config = dict(
    arch='mobilenet_v1',
    model='masked image model',
    dataset='pixel-art sprites of 400 made-up characters on tiled backdrops',
    train_examples=395000,
    image_size=24,
    crop_scale_min=1,
    horizontal_flip=False,
    method='simmim',
    mask_ratio=0.6,
    loss='l1',
    norm='batchnorm',
    hidden_act='prelu',
    depths=[4, 4, 4, 4],
    kernel_size=3,
    stem='single',
    widths=[64, 128, 256, 512],
    init='trunc_normal_002',
    optimizer='soap',
    beta2=0.99,
    learning_rate=0.0036,
    beta1=0.9,
    shampoo_beta=0.99,
    eps=1e-08,
    precondition_frequency=10,
    max_precond_dim=512,
    merge_dims=False,
    one_sided=False,
    adamw_lr_other_params=0.0018,
    max_grad_norm=3.0,
    max_steps=10600,
    batch_size=128,
    epochs=3.4,
    lr_schedule='wsd',
    decay_fraction=0.2,
    final_lr_fraction=0.01,
    warmup_steps=1060,
    weight_decay=0.3,
    adamw_weight_decay_other_params=0,
)
Rows from block 2 of a small masked image model, named by matrix and row number. Each number is 128 + 32 x the weight over its row's rms, rounded and kept within 0 to 255. All counts start at 0.
After each channel's rows are labels from the 100 images, of 14976, where the channel reaches its highest value: "top examples" is what is common among them. Only what is clearly more common there than usual is listed. The data: pixel-art sprites of 400 made-up characters on tiled backdrops.
# conv: pointwise conv (model.blocks.2.conv.weight, 64x64x1x1), inputs 0-63

conv.32 [ 75 124 120 116 134 155 125 157  73  78 135  93 187  73  96 174 122  97 125 119 105 147 178 113 133  98 117 157  92 210 112 134 125 158 147 126 138 118  99 137 157 157 105 153 132 116 119 121  70 146 164 125 119 139 138 187 170  96 163  49 134 185 167 120]
top examples: upper right; white

conv.59 [168 145 153  87 102  79 131  95 172 138 118  98 134 127 148 141  96 116 100 150 122  82 114  87 116 173  83 138 129 174 132 168  74 180 167 133 112 115 118 111 108 132 198  34 158 174 111 119 131 109 108 158 170 107  82 123 167 175 136  92 162 155 125 110]
top examples: white

conv.18 [ 87 121 158 129 138 152 133 149 109 117 102 134 182 116 171  69 157  91 118 116  85 124 111 140 149  53 145 133  27 147 124 127 107 175  78 140 173  94 167 104  88 124 119 216 122 131 149 121 138  75 157 120 130 149 133 177 108 150 162 131 148 119 135 154]
top examples: white

conv.30 [170 136 148 138 189 141 117  34 127 110  82  68  87 145  92 121 157 120 144 111 127 129 143 114  99 147 115 157  75 146 139 149 136 104 157 170  98 135 123 117  89 160 158 125 115 114  78  84  61 121 156 160 132 158  67 144  85 123 101 176 132  69 140 103]
top examples: white

conv.3 [132 138 135  94 154  85 162 114 158  77 164 163  74 194 121 151  83  92  90 181 183 143 110 115 149 142  79 130  69 129 156 137 110 102 127 125  85 144 154 155 168 189 136  70  96 184 123 135  48 116 124  97 111 124 114 148 138 114 103 117 132 112 110 142]
top examples: white

conv.1 [164 154 133 160 143 104 145 137 163 131 155 142 249 131 169 174 112 134 102 119 129 115 140 150 152 171 134 116  33 141 147 122  87 154 158 145 118 105 151  98 168 122 118  64 169  80 129  77 130 168 178 132 139 148 150 108 152 120 147  91 106 133 114 115]
top examples: white; black

conv.20 [161 108 167 133 146 153 117 143 128 110 117  92  99 104 146 137 166 105  95 139 112 148 154  89 199 106 168 102 171 159 149 128 194 157 122 112 146 151 122 152 122 134 183  94 204 127 173  64 169 138  89 115 186 153 120 113 138 111 118 175 168  91 187 107]
top examples: large; white; yellow

conv.24 [116 108 124 130 134 165 109 157 112 116 166  92 122 131 182 133  97 177 167 118 119  93 255 132 129 128 172 142 125 161 138 126 104 121 136 124 112 152 107 167 109 106 110  90 110 113 135 122 168 124 207 163 100 139 163  88 196 160 124 162 152 163 118  88]
top examples: black